config = dict(
    model='CTC audio transcriber',
    dataset='two synthetic voices taking turns or overlapping, over music, noise or silence',
    train_examples=26041,
    noise_aug=0.002,
    time_shift_ms=50,
    input='waveform_16khz',
    tokenizer='char',
    vocab_size=32,
    arch='conformer',
    norm='rmsnorm',
    hidden_act='gelu',
    mlp_ratio=3,
    head_dim=32,
    fused_qkv=True,
    qk_norm=False,
    inner_norm=False,
    wave_strides=[5, 4, 4, 2],
    subsampling=4,
    layers=16,
    width=256,
    positions='sincos',
    kernel_size=15,
    init='kaiming_normal',
    residual_init='none',
    optimizer='adamw',
    learning_rate=0.0014,
    beta1=0.9,
    beta2=0.95,
    eps=1e-08,
    max_grad_norm=5.0,
    cautious_weight_decay=True,
    max_steps=2900,
    batch_size=64,
    epochs=7.1,
    lr_schedule='linear',
    final_lr_fraction=0,
    warmup_steps=140,
    weight_decay=0.4,
)
Rows from block 2, named by matrix and row number. Each number is 500 + 50 x the weight over its row's rms, rounded and kept within 0 to 999. All counts start at 0. Numbers have three digits each. After the name is the row's rms in percent of the matrix's.
# pw2: conv module project (model.blocks.2.conv.pw2.weight, 256x256), inputs 52-103
pw2.19 095:501458531513476448527479490454515560503570489408504506466490467507490472519600444437430468585516518579457414608444432587485593525471535550541459439415549496
pw2.20 109:398428481422439498418434417360530515487530448465536510440416492553468458563501433487424489571514514393402474522506521502439483463493462449514488513510554467
pw2.21 099:482423502495472509424488434462491567431584443425542490534492406517499434481562450511408453518506508496489435593503493545457546427494612520518574521477500435
pw2.22 099:543525575449542539528592537520510549424423556581517562524513547522515494508532545542483520535476533523600520380532447439573462429532632611521446505598490527
pw2.23 097:568491489556557495545492490363462465519440452592473383503490449512566409488581487584546478537505488549462442541485516550576523526390438500568472538442479541
pw2.24 100:481419512476446448432571444471488456538576429431530533413470568488531469522525358425493494551565495448456507541491407463437479460452512576450434556468521519
pw2.25 091:467462505512468568497600569556489476568561511546437544455533480499486517475524535529573470482521549531523467500548496511540522477595534469544534492694540511
pw2.26 111:433493475414528514532473504585463447484409441511439473461491427469479495441450471489545466386461544442579548535495535513471495435559483439526449515638600537
pw2.27 095:500437461541536452494375569623531492514454529502567479494461511547516465485505593440558504451494544456414529449516546500556489430516469476502508429546559474
pw2.28 099:457476414477498530559457432443539589466517502518505387497506543571495505497482463476474401494437503468410448475498496413511500420428441520506534480470462513
pw2.29 099:518441511536426445461440447498535547447593466412523461531562558605500434563474463494470476532472522490558582486485418581528542542490500535478502532482482465
pw2.30 101:516502554507511444638538555601416550471515586590504549540484419414514595447491488522515521442559521548532566553499474497494414472509554530483463491523494534
pw2.31 102:537529587537505534568590589592561412562519543471514534520500492512536512544479465526525462464522434428621548532475523500561510480657592500473530466499519525
pw2.32 098:457465474398459464473476440476485519549549497436545420487599537503487489504463351437505462486414459532464485501602476532449513504574471510655496541468517481
pw2.33 095:413499493535429552493446469475479467509414477551514471474585473530495489512480510478442434510461522462424491554466568515501497519548479321541466432460513515
pw2.34 102:493502501509498437527386530502520460455513394494521627492500514512454602532544450518538555477549443477464512489535460490524504457454585547538472560494510459
pw2.35 093:420526432592410547457509475394520497523474533432470493588554482559487459482462405453472494519506560543416444500430532373531535543460500495523510510507469452
pw2.36 109:448413487468395478452454379521550525444522509423496427450518485548430429457450444462510503493514489485464493509444475515553496458556437476527523580508494486
pw2.37 100:553439541504545551521488481565434433449405538536473503533566496499570466468556562482533598422629467509484509449466492541472480483526543515516436508532490456
pw2.38 102:500474571501536485453519405509550467532533448422535456449464517440503520505521426526472469526466499465494511440514489510488513562516509512580511583509505495
pw2.39 098:492482496528427502507542473500528504536618475407532535452513452508534487539552577526481401536515476536451411453485494496421506514517551560493483465528513466
pw2.40 105:487356428501465461473540409359498457497540503490526413453531546385485494529487400442524443507365531478427405514452457457506493452549487512396462486420498509
pw2.41 097:496435547420447590455499472450442475471458491571510475396496457445542472532514478456438546533445476458447474433459528468438529551532495434530485507449552541
pw2.42 094:510535429594533453500475568562496425530461501481548504506621404540516469384507572538475492449504473606553521521432475534515451493534518470511485511556485490
pw2.43 093:444537509543502414456516617577471538535462496473441450484536503439523545462451510474526467553499510469504524420376398558468535474565492557445485510476522542
pw2.44 100:458490462540461530482455479463418466501484446519469459463471535533517402483482506505422485456504459492493537449461496495468448448514385508608588487527549466
pw2.45 089:567495502529453558533579561519437455406502596508514526528439536461478548550442517549551566452533473474562512533523518515495516518552532461507515444536504457
pw2.46 110:531477563511594411509559540560567491502551511536544606507495512520489522538534465526524543483496570459545528483571470570542479508381555500475531551626462484
pw2.47 097:545436473507525540556445569434426479508488526614515463424468509467466475443397510542470531467495486527535544508431512419479515474555425510456479406565609540
pw2.48 102:445490509471431506516531438498497580482505475485509506457521508486482436525428420488462486576410520510433494528566527554489541526445368533495480562405584470
pw2.49 094:508549467532504545496506569559468513535429503533440510508474541511437522461501551471482542499552520453457490458456451431534581490446457570438489504601466530
pw2.50 095:498464532507522499413546552576566486509508515514615570560460516499517515508502595536610525517572527609524635454575462556482491461500491462445473484501434444
pw2.51 106:417554573470499473401503404508509485568559492398479486481475511469500464508549486480532474517570477536623494399530515513511466513570510505473425440549543490
pw2.52 100:450498470451535524569542564452510473472369529556498443542477569474487522470430492420538488521564522496499570497500565418578565460565475504519470433601525525
pw2.53 095:495527525437605459434557541529571447439467530487482477543429512527550472505565477449564509536511602450618528463518489557517497485526503487536503546522512538
pw2.54 103:512543522507491522528506547604411512536495506576463423531443528495472471515420569435539566494552466539509539525455509542575452466512477490482488470561541556
pw2.55 093:502477495461544527463476446398551506481454412447546439518468424461457503549533500442546453504428470471480534555536516494508472510558490492579471417471414552
pw2.56 091:575570513515566575517501553529474483471543501459511495553474540483595510581549546469499485453483503479511548458531568572464507504634543497570551522450454444
pw2.57 099:422419468493485533438585493498530504564640480421493573478504456500542495549601438489504484473488530519547524433657441475438532452499551580498472567473588459
pw2.58 103:611461621478520547516553665537589433485416543530472540581447543507463610445462532578576540428575465478532525522592502505466473467539546453467524451608588481
pw2.59 097:482444533463562415414492494507495600461581544431514532540510477537567503538543445529521531564387545525575483545452469491456458561438571527528487490421585494
pw2.60 091:528483576460495542410521336484371500538484536428533556480543492533460451440494446501513459404557486486486467478483502631541463469478517406458464493405575490
pw2.61 100:562443407540418527462477425476374471467539502521525486435531536487455476496575466485471394599586431506474457518477460404464537480478499506460509492483450464
pw2.62 100:473563541455471498484534449448525559536592581485434509539449509563537471617458451474506433607432467507477455571537434501538463556536537500399553546568505508
pw2.63 099:464516527485463586436535535545499569500468553537435493505470570515479503453514532487518466475480487531548510502388522445524464516484460516474537468579492436
pw2.64 109:523487485528550480456489534521522583509587536431518594526473502528551487499506477509537576607558516479540456476556445582421469564470488516429564592427450521
pw2.65 106:518443515467546575526526441495483512547560427441468541485516551537563515556621454501526590565503466535437436515560442511540516604497574515492553500478449554
pw2.66 100:484409517491510569511496496559535503508508523504519543510513446521509544486491473545461527466491440514473589506498512520471448545491563463452530509378512499
pw2.67 098:508474453462443502604485549546499426550410552563538512591539451468474525586519554493478502502593469497560540462540523510507409488498557508515549479600465498
pw2.68 095:589533481610536523550444533532521514483414492516462630536456494485478526495468486544491541456544480479513539534472466488514520530458465456502492418542484544
pw2.69 102:406487568515478485496524507524447466539438494561470471564500568484427486509509494459509518493477466484525528496486486474510521489529453496425521437504454462
pw2.70 101:527507509502520513580496553504526463478473554542512495547503489520447521494450522440575496487431462485527529500486501607489501419576541480532471451540486574
pw2.71 098:426364532435442467460446418488442553483576487503495519471466556548496499487595460514435485520466478484502381526480553505415499499459390541542514495355507517
pw2.72 098:501502507527446489466474371398464471548539460445504497478516553501495454536453471479505471489537457468512413476481493474418488503520499484533571498453531508
pw2.73 101:544560475493575502617571586546469508500510572531525511518499509500510508527474480566572490436476518487554475473549509477544496463494546462521462475592455494
pw2.74 094:543589510489534512436529508617506489563495557510503473572504555540526515509477556568513482456546546513548549460571559468536475432502533408474533484459469549
pw2.75 097:485487488582491445469494382356447489493512545449541543496514558485420488506552594482465490541534531492493467490402554474510500540392482553528495493461619473
pw2.76 101:498546486513392521427410435485489522522523482531524474430415511506505453495497533501468486489481577432462450427428577483452472478451550503517481484500517474
pw2.77 105:482522528550470505514447468493607576510602458394582578511502498476528523556577440454488506520534506538517522496563498510385490460453526475510393572458431456
pw2.78 096:470464449458478577400497371442491555498575420429517534429469466471482509556473530461464481548602530461490452524488438439492467467479532515544496554479469416
pw2.79 109:492462532386547503443443487470469479451495467425455508499533492454568501485499542479535580426565558516527553458531461511393516526530549486569521477502484517
pw2.80 100:550546525519571534486525463540517494509482544565548482481528488497473424457428490532569554483493436423575561531452463534510487493528494552531555529480554580
pw2.81 094:470496456512460513397565499409489550521483476579565506459494514479504414393524451424454476433515460484539481451463478468474474508469409562549514446476483465
pw2.82 102:501531524442518498514557488612482462497583553503534518486481495533658545489453501501510488517445512458678587535484484520580550512475553501455547457481500524
pw2.83 093:566417443472436472394416430456471541491536506501513551474441514519526452487482522517499497450393515501412453490382508421555508524521414524515520547414521416
pw2.84 095:570539490487464454609520549538534462467479546529542527484536519446483530468531484495523535526566444555557603479634486505575535520545602487526488503527436532
pw2.85 100:537456425564516572454479464534471554495583580397465575508519503510417554458509432562481428595504535530479493477590484461427488520469536474512424567495453467
pw2.86 107:548508592490639503438608554489621463559483534484487526482468466525523531518545463585511514444569456536553501482557509486486541505527496455514456522550551525
pw2.87 104:477494524459457572573454368446511514506494522445476491399552571497475481581517410472420500461548517487457434490522534552444530545494462525478541514450455468
pw2.88 099:520600542425584483514534577512466394496397533521476512475454527458479466503469530539426494496479518500514506516516575469477489506554454424487477472577484528
pw2.89 098:545559453579588524598581535585542487492500540537474517571482519490557477513456529486591536411550563463530623445472499501526475449519507449545525534543445503
pw2.90 104:481486521528397574420428495360472485505409495464480480463484577521500457439516534521470401504593463458432433494481542476469488513477441461488473428475535471
pw2.91 103:546511490538465482536491334395441553481488509514440467513486519450475487570547450449495480486497555597486463499555476509541454504530493531501452489442512514
pw2.92 107:520489451491540447448523481523523468511527524461486464532374443513524522529515513561463524492537594587502542440541491490530504526501497565568527577513530463
pw2.93 098:521520496565534484573512559605467467534568494441437477542579466458459532566487562532574455401573508502562560482486522494500478512584546556480486466575560486
pw2.94 108:563391547418480511490513439490596443490439548396453539514515478556501468616440430520520488526539470558448523542586505536491455531471523515545398532415524511
pw2.95 105:540545481471513504512518535611465495430457485525555472521539523399500592513482463548532550513486552541551581530480540426531482459585518430415492443557422597
pw2.96 105:482476459555523445521528565479509523526477440462444548521506470561570544511513422507442453552437603578506516485503432548551590499522507438518493584505447450
pw2.97 104:560573452516614437601588545611522489538453500523560440485436528486466470473510587517608506528424500509514564442512371497557446500517537506454486527508476509
pw2.98 093:532507535489462477404482441534530569538523523496520508475507505480588515520570500479544529449511479557550537484621438537454468487554519491527447537516495490
pw2.99 100:525468513462491563473386400471519458529494571430544429473456560455448436483495471458477454515471479539464489448528525415367465536502529438466541473417503500
pw2.100 097:473500536493476436467460506433593527502393513564532485506483459530476411505520408510535429427469474542466472485546532477546440505468374453473539502470526543
pw2.101 102:476478447541544506533558632615509452509564499466508498555544438505549505474515489606489498583480562455555545440676451571458479485579508506490446535504509503
pw2.102 101:569526500464389438503473477498521473508462419517514465421437540457407468439434459329349419496508496555423524494431545471523462480437391533523450450531505485
pw2.103 110:454440548466483492399525407499482549438520432486482521519454484487543510486508410512498501527539512525565529492575494485531469456501460443496461559450570446
pw2.104 099:527489488482513554567522510590522477542476571513550492556557518555481574398406581478541494543548537463590518493534481504466425553531490542458536458595496588
pw2.105 105:495534546563449413512503408497511520477661509460544501438531477512466510516527476487459456520503528551521501493528466573476479445504468527464468484468514445
pw2.106 104:521435552445497570500457459451497565558549428554533467413435471517605537510545566484526499513542483518529430454461573506470550541546525518589557456448498496
pw2.107 114:524483536460499499480448415409582575532598480490498438453506525523520576475515453572491462570559453545481468517477529520495520466487519461509558535505479517
pw2.108 090:422414536524448518464443382510481445496519503423448505517553552437507510406434469520495464434529497544451470439494560516403519542521540479465515587461507467
pw2.109 102:502475504515508536575534602463467520572498498515515522502483536447519466548471501457543529477547558540555493548524454467575463380555547541483524545522498531
pw2.110 103:428562502535546482542495531402538575580490462543513441482481425459544508555460341468569527512482460407495442493462434429524498547413503413475548510530602502
pw2.111 096:503513472486474472455475420447520524551465510510542493502477500523500445504509499485501466537406492485464425526439494484471509486394449526501475574450463494
pw2.112 105:474473470496496482417478455375438585515451569558516482531497490509452475558504491471511448583504605496486462553450527475471476535456408497538506503490516426
pw2.113 095:430529483487451498423467426409509492572592564494460431557437475498479549488508447487399530492497559489519432491517510542459518467563445512545414570438563504
pw2.114 103:507454539544487561417402417442574478498533463473466437478560484468503456578559467520493449423476509540465501432566493528516524489501482508496417462511534539
pw2.115 100:569449525522474510556507511520609395466530524508448468589470532559578550442576503566487577504573533481547565485538400465490555446503560484540469547485531459
pw2.116 098:545486471525526500511453519524536430515430524620542539475460537589522465531457561535596483481467470553521520517514496547615566441497534529466544434512539578
pw2.117 099:487464513483489484392377474403483481471498448523554459468493441499427463511521462419404480493497472451474378558375503520510570571447405442496456500464488480
pw2.118 103:457519474487518486498522482442519485437485515549493476604438562552523439499409490466497499510474468401455516574430509455495428481483570533489466408584543545
pw2.119 101:464493534480477588540496505391416561519480505497463560531535441473518453478440440460462507505439472454467417515478419452609497482523447494484521531400452434
pw2.120 107:417459453484478537444520489412558478506443527547495450550570503487489449455430520615488515412484438480446468507471543563553545490466399441590534495452509513
pw2.121 092:538546558479457559470418388418557557501516477415479393454496604607485447466527489497488520571450476368492488479479527534465582505511414482513539533415559499
pw2.122 093:461500468468476446571544513587439431462482553488526515501516520443548442494542524508537578500577475534569622434545555509558425497528607480547576477590488470
pw2.123 091:521517480496433482519562505573521589504448509490527489508622569455593545508549506492559507457601413578539538507544446492535491566582570463427451459512495538
pw2.124 113:519494454475512541504494423487535485480547541372474433436529603543527561501574412486514586498575463563502512449550533501489575542445504553472483525454563509
pw2.125 094:481529441480599528463554541542526467523503507479597543550522564535439500467418469524620562460494444493569536435465540545584533506556445443537512446577543552
pw2.126 093:476509543502532514509504525524484503428548488466510559483461558488598530526510462551571481589501476541527575481555484484467567482508542541454584473422489517
pw2.127 098:518501483572526488606483582501530465438432516543532441519493424538445551489423494509562478389573468490577594550481480526603549504474477462559489473491474483
pw2.128 099:544453532455473497410473377412523485545589512406472456532531509478486458505532470472503468478500526491495509612502403530555455487526489482393536541460474489
pw2.129 112:483561536454495485457507490433511473483441473573466545514465548473474431488470544514479524368538463470470510548439473535531438466499482480578477421529556420
pw2.130 096:554550432467462472532533525501523486516413508599542500509590513480531538475506584520567405517488443437552525475466484519541524516581420508576526460490507557
pw2.131 102:428460542463504466397486455376534479472569466565459444504459491523511480515444454502471464517497445443476480515484544447475525480469383566520456500314533470
pw2.132 104:547527449453508464497443446484507565576541500512516442469449503522536550513565487477478496534490523545510487492509508524448530539500482463477529527423490512
pw2.133 105:521488495410503525516469548489524455512391565497486513530500504557477527414507581507498524461506508442482537477451521477524483384567481515426443336538442476
pw2.134 088:482461539524486634406475453520443538466573415492563479521522531496505493514483434555452530492435477507551459573382362483486556542470551468427492472432508480
pw2.135 101:508491519569591534524565543632483451486617554585558554470499488531549486529522516482557513467522580441494592468547494504490546413423591523432496468444455557
pw2.136 104:494502515521483519406497406531446590553546531511495538607512564506478529509512367490503475529465520493500491569567474559425433471452567506456516569462467488
pw2.137 098:457545529555370528409488468479533542464590576383519470517508529471515535502485493517449487468465504524501468516426501492464494550490429476478562515484503449
pw2.138 097:446565467496497463379501577551493464514528460408514529562508491500541506510529603499526555456484525479486463552482495445546511543479556468533500499586566468
pw2.139 092:496505483477473446424477516514461506549448420501462501457456508538487489433472492523471472450492570457460435575403576531537484559484419524432559446539420497
pw2.140 098:603474551468563570463585549548528405465506615512545493483485514543472545532528503555517516410510450534631566478493518433479524503516496576428456534556488521
pw2.141 107:531497445471545491462450422499490569369566458454471484540493552516608490527530422516532506506498565494513508545481485565547457499492552495461497550507555509
pw2.142 114:566487477446523513523487557539498453545393523548515439480498479539513440443414484496393494508414516543457454537508450466562471553515464449524547464477497533
pw2.143 099:535463417393522513514477429503495499540523514449478503536468448491490486503310382456505529480445426473521491570452567561481481442497508477395429478430618486
pw2.144 093:506501555462464568448481498441548470476541455485472465437505508496483499431492452511432488567487502466481402509412488472486491462462481523490468514454513494
pw2.145 095:486507488468409559418467425501501448525546465447547544497465520524497500473584518477417440562504488541545412478504476501557451487447523439494526467388442523
pw2.146 104:512504514548516494388533430418461505504562514414418536442492488537491449511540431438513532504501453566507473583418522594448523502455390526506514382423462447
pw2.147 105:490518473494534501545510524532508553483444415525521533443525490472565482553445542547515490483451507460470505515396429480582485519497520492418492392559408510
pw2.148 090:498523398490458502488449491453458525517490485600508491471549424496491470459497476444456432439538453507428483477481538484539534523518410501510492448502579451
pw2.149 103:471515511520531441506491441491443492475551557457510539519455531599481514454546520541476541443468545466560596509597470461443581420521589487528534468424516523
pw2.150 099:505492494488531494410453424403504511463569445429454509420558440456512491490542497488485494475417434444458554487411503566518459488546432526493464447444449450
pw2.151 102:441432501451468574529501385424549496445548441453559431507542487575484498505532471490507502487502472550456449567499426541440516499510512503473522506417496514
pw2.152 103:460454449528538523515488558464430441493520447512493526460546491465428484473440574532541545460443468386466511458475457562521466510478503397474449512551493525
pw2.153 103:461478452576494514489457519499465411483424516515560504503510516486509577487505564547486429438513524473427456488463549493550514457550425488567474450529494454
pw2.154 090:439514471574490465473552388360407502574518459503507506468594513493485525567486457539503477548530464428487477487463487519453549430516460433470498471471545452
pw2.155 103:470543439532533498508456633594456499494488565517513487516487437508515497507468516428458466431511454541485567489451470512475547467509457465585457572574525551
pw2.156 095:541463514429530489576531472541531490517520540496478542528441463520497534569575491599568473428491604469578561464574529530541454403429520495456565558514450539
pw2.157 106:520589473537568454552512609501500434459430547545474482508495533524515471432442456467465408438463524515469465478399483433587520512469431524469538471538501535
pw2.158 087:525544527534534542588463527542370445519443467427454565484457521461519483529442427542479482584442482396527483490520517475438545497557573482481404489534520519
pw2.159 095:560538461491532456583519680571500451509593523588581521519505592585579601592525491531532432532520520497585524483493458483494488525410528494405513597516546497
pw2.160 104:496587454502504473501516587494443410548498502496491526456488506512501452427434557453489467508492495548505488535465554483624492450504405491455486494592490543
pw2.161 101:501527474470522485515506615506533471439486479481509512445437445468540414513457554470553583473563442513552566477571510516524532559511567514528514483519570496
pw2.162 098:534453465511549421485510455580521502515548462483491541499474501472499629499469573483474471421487435511548540517560429585476482495522591453392482529499452490
pw2.163 104:544499491486537446483540526562537538566511578454412542542568510568547546515471452566521637496480560502517561416574519528521430435447586545504594475557513561
pw2.164 100:514571497496588560509491595602535440560541490454539563474464444530539526522530521647580546516609556502593523533494576617518518578518586441469557533567545552
pw2.165 111:479572513543526525538533527509538472458418521520562490462464491518504546453453591454471473481473515490538527472544505590500409476527524480526529477544582529
pw2.166 101:389530490595493528501451512339540538588530528490592492537514500532479431487507394533468458514504483462501490526402441530525490481445429514424471521382510532
pw2.167 100:451468472509405481480445393410432541512512530443529399473445547489557573517520444496405487561522498485401415523467479468431487538430499489501503537480495423
pw2.168 104:455435526506504549483521458566529519477495482469483557463526417508594528467507541516527442516524515510494575535619513550467575517458646424490552563416497545
pw2.169 106:511520554489510501529415539596571416545478535606500436576481499562485522466470508486527441438437501507498563495502498527490450572515493436567465468542505528
pw2.170 103:498428493465523541429523519471458447492574537529508585487483484510504490507535458555486534459543475527545529507529482529511470517485570567453602512453458450
pw2.171 095:506503470509495504455495535593556548555549533465531555478423505498520566520504543535556493522557513509504602432518465598409419508504533564588574473529478557
pw2.172 089:545561555513634442528525535517502498422439559575523478552436435509548475453473509487529552544487496502582545450480432526540500499430505495485459571517470487
pw2.173 094:586601456487592436556507537545497494546442553575364648473540513513456535501526529548453528507517463520591564480584465567483474544517593526547510549521567560
pw2.174 104:446479539536503462390558519591485536466545540482598527549480505493569501534523494501537568584469478476459499498495468432495493462491548494490488476415427512
pw2.175 092:546572461450546576471517562600583487489446518538447561544549481468477547506468483535505478527599387421574410508505495548532464523490455571421506448599579515
pw2.176 095:535521520472513483519625528550510489495550556429530540473549455484561508488492569523466515481635515535587511410455412447479494430569528541484532538576532535
pw2.177 099:509445448514459566469415450503515516536533571439481407495461443509516459483510421541489491496546471396569445528568559527503514504469509532506499526427583441
pw2.178 094:494595538473443510442495506508482511567623438414516539489417470435490445557493453526507495492476576584483425483472426499525494525481552488529560443480434420
pw2.179 100:541510548502538545444477505431474504510447464477449433393470552454470457499538502451482547492499416475508481538397536537503499500459447480469489513494559539
pw2.180 086:498540539502454531417429466487475463478486442555492490449444555482472400466596471478461519516437464535510439483482533599548520455472460482529523492483472570
pw2.181 095:488460520531512472463491366533466458468610498422515473513515494471476559490498469555516547473593516522627480477490412520456497469537557504467458453498477509
pw2.182 090:551498546434533521558488573540492602556452486472534589494590518540566506520470579575509536513496612531511495482506474490561397522584463451511482518523375482
pw2.183 096:486478474565539504481559563608541498542491561497461484447460527564528505520483552489443470430523511513494487518555524497426597457399565497466458544502493516
pw2.184 100:520504495508531455488502445455588481495622490389470487477480504547499502528579375555418485520445481499481468506506449514451503451537492561483578543395461568
pw2.185 100:481499483464504612530509475482542516494507556445451438408415455539468534555570458545525531545485556512537479575531516445450436480521498511487480531419538501
pw2.186 093:487494566404642522593546499623494503546626496509456536617555486473500506516465526494567527499495530524539451489560457534488453468527512502475505537555539424
pw2.187 102:489500464489587486566477590558523427474498531538503558514421579470524506544518492556503485525553485463581579472556488512536479462548490563460522505537395513
pw2.188 106:468500509528486479541516483526530473492426504600560485523505489523473476500448509438505538464396519514500460540484515469489570489435412535523430427527430540
pw2.189 104:535448530485599547558610687597525487490513542462510560574529524497485531452495505561541644472446535445567498477567470553508465486553520504400543509529450464
pw2.190 110:549498598436486462497499495517397513475614465445477550544491472448465590479513452537469577566437475535558501467547544521490534506563607493458502478402511421
pw2.191 104:506520581500444554463479421453482504531515510450496536483477560531553467525542416442499519476526538486433386534549437468562463548529512628510490585448444483
pw2.192 104:506452478532420514442497432406538508604490479450534438413544468474518485541488458501379538509553459467434431571482443488509503498516471503552555486370520448
pw2.193 096:509501548479498532625465562535479471536433504516491512449465480488447567472560547505555488495492476509532462502511403527518484535438504480466493435541572515
pw2.194 107:458504478421555458582493559662444539562546532468500609538521574498535462458526526505497546482514604504549577482535490514488502479600496482494480534574559498
pw2.195 086:490484414605445499468535383505484486524495460511516564525496438566513543533456501514475446499493508521515448496503533557499361524551559515490502450419531480
pw2.196 091:514446526528486557474426429384515480450601492474453432498481390513571422407576434504565515496481493490435453560563448485475512499569448507427537608433503510
pw2.197 097:513541501477495498518470435500528420450421454510514372492492534502470428454494506455569527532488433491493438491511534503583580493505443462539545473484558448
pw2.198 098:469448511507587526524484545410486490438564560441504473476544488512492476488512475455501456467509525560561580521557479459458596461505623412478485553519549455
pw2.199 108:513507501513427512429412421494492533491562480425483520473561521546537494463520524445494549449566539586427424491540508463499467508393524540456508486402520500
pw2.200 104:466533509425535506434445445528552508483575512492451515471482501527489544543504500465504500529495463555573591506529484505351513509499562585460476451509509532
pw2.201 109:448482494528591475565560551556481480510514555580506460533526486463517481484473562496511449466474433478499528400529514507560461501452504560496484482592431525
pw2.202 106:496521517490504444475553502490477457474483543561458470513555522484430501503361522468506542499433433504518526471403450471590510570531411379547540466518511453
pw2.203 101:510469535472540515543548541561479512487434473524552539472438482532529518496503536524586546485584556528568498527448518529542491493434457521515539527566437486
pw2.204 108:457444564483447505491492436376555549442514515430548534489553543507461495488641442539467538510530497528513545551512481528469536499523507471467507523401429470
pw2.205 103:501503469516455513531495408387555503461432453479525446440511482469504504450552514552455354494472481510491484544470608488528386545477461531506532512454527537
pw2.206 097:510463489504531556530520507563457488473482492537496600487504581542533447494517555475482483527514446510537599464566470504509500517499551506461492490488478511
pw2.207 100:574439428505501472497542581550488466534525466537458443546480558471466475523503522475487534481491512493506663408468473530518458441496494485460516499522480614
pw2.208 105:555469504523492522509552568505485363478486497542495464458512505405454536478371561470542541480512500527532439463442443490582489536522517501520437462505493474
pw2.209 092:483455512470479420407491452435392522633478478415621502524493627565507507536497499466549494540476461550472443536464516468447520472485508481436560560488444460
pw2.210 102:491519473510532511479494493498476565573403418513570539533473535566572494469532580550499537489504518446552620456506531495481575409523439497506531511560476533
pw2.211 103:520524502508484560409473339449458433453517457448489507501457485508481432496599521489457450555497533439520424505515430529510477586497433526480477471438505347
pw2.212 097:515508491422475493530521601507508461512334515511551485561541419535524540535380578478593511443432549482518524500454502505532530492509485442441482454568491486
pw2.213 107:523430475467414528496556477476500437500596481461494491496466512496471541463474395521521524567441474511435455539525447465458480534465541537528501444428521526
pw2.214 101:530516553539508442504479452530472648445581549464519502501511507536487551559575500502533527491482586608580506566478519532470521508467587492539535510418455512
pw2.215 104:393520450479468473487522519511490521523498500540467378498485530490427483484478506481499500518461471476417455577442508509521549503448381491525524487504523529
pw2.216 103:418598536515484507468395497451453558507448438550510452526522476458527434409458477494443508504476468415545369497495511481566403485455405507443516584503434453
pw2.217 102:588504569454543529505519648534616528466545466475475513493488371490600548423515549505513471549501495540572553536540514536504504531525504508479487520525595531
pw2.218 096:437433496521464584400473465457481597501466454464442524405495491475521595492502515519459458474509571483440460535538484471459516488467446414543428474421522489
pw2.219 087:491481515434475535514500452503489485373535508574494471498431510489491428487502554474535539449370513366444413467464507640527441475486404496531460464513502529
pw2.220 105:510474481540470499503516483492526562521609453433477502479587487521509464528555422494488518535508478549435400533564525565489451479516558540496454528396470402
pw2.221 107:524494515484516523494579530562467483488549554478511554511559480552498588507599511500578514565548533511519463557571504478442464447445601514481496569529479501
pw2.222 096:468456542511513503515524420498544556404663502480461539548506509492527477569520334503414561569493453453508466558526487447467473491562516505480540576420496506
pw2.223 101:447513520461488491425540298471506490488516405409508492516470494423408484485535430527510510508447533514510545516542491493506525449485514445489493550487494471
pw2.224 105:460436517463496577530480457476515548420567468376482536490523449588496509571551405542511461576457531473453499488548528554398481458442590520463453566455413554
pw2.225 104:514501513458475515507502425525544505473584402480499499521473496523466482541612474441525512591473400551463463502524487473447488483436512571553446526424450485
pw2.226 101:571601491482524553556510596592421454496557570618561673547538470590498537536507556587604579441466544469544641457470497515545474440527529507452519493561501484
pw2.227 093:483483455513494490534510521536529465513474448494475520542483528506535516568486578440533487578562387453518583407599459532573473466506461491460490504613614520
pw2.228 103:596499536605467456577522628606521509557498543440560550547530486521563539398489512480520468501494437570488534472597552522418505498515472492462407514528507525
pw2.229 105:471513536488604526535513569553485497461468427531482509483577484491595527461339515473525433486463499444586490464490441450542511528481524494472497484531540487
pw2.230 105:544433529547470515519513499364493446398497493531554484518498521458538503604438523550556532473505471476470486513497488488497536483526497668466471502426540457
pw2.231 106:553540476521580487478515531520539466484416543565518546515493502407510525493507579513535532490474456506550541504496466478558545477544556502440519460602510495
pw2.232 102:563523527513498505528502509532508479486404567535535544527464437473473467485383529489522492452509448496564621458493434501581591441482456512467513453642499491
pw2.233 091:526580479498538483554574571553426539556429498482493462533418486465452532431485490478540491475553509498517544464439450407623518549485484471498491436523416518
pw2.234 099:444412481526479503444452365508481562484574507449537397436441559513484502468507492432451477473500499469453421435478474455530549528505465528547463476491503464
pw2.235 092:523468602456511531568527492457419414437369503511476433432457520452418524582399592476481467538474491537400480494420456520582524443444390453515478487534505403
pw2.236 103:521513512474528459499473422456489477498507438478495495509515536503552517413615429470465463565563508508481487499577517456436443566521487518495484532398460485
pw2.237 099:494463473418517465479573522520488456393588586462485474506565511468555533511486407526483538534590540473546474538571520516497589532527551535496522578539514428
pw2.238 100:490475532541487527460540521467521446537438614472451472484448473502470539530522559548584535483484489527540467553523485428589551559498483416535533342576426574
pw2.239 110:515559465541467512554487609474499527471488489551483514503492459554509465561427564457544584494510510444496485548440438431537509452555449497418511485577494581
pw2.240 096:534504545512496531536497594560482529530511467581447457511498434490525542357424556509535485494432540471542498576509455471472504530507415552455474479473584606
pw2.241 096:475515461341378509453565387488484556530494461473482501548442472515485519525500478547487524535473487418468500491426559527572486461506469516527475527500487523
pw2.242 107:495564500522503529540522591551508488505476574509484540474484453476513493467426573423560539478559448516494487492458482442475525566525529446454530478567611515
pw2.243 097:467623450492522556604578539514496482480512539574480560525530569461551591488525499408532531404505528503568623497597490545518542447469507520488495438497502493
pw2.244 103:400520521474475477517460395513551493505556484414560406454489467536454500503458378470434488529505475489504397486518459482447468505596497504494567617510525487
pw2.245 098:508504527479477454509511450503466442512436468459514487541455532428543505513446508547373494560437465463434525492405474490468478503413450536510524488433564471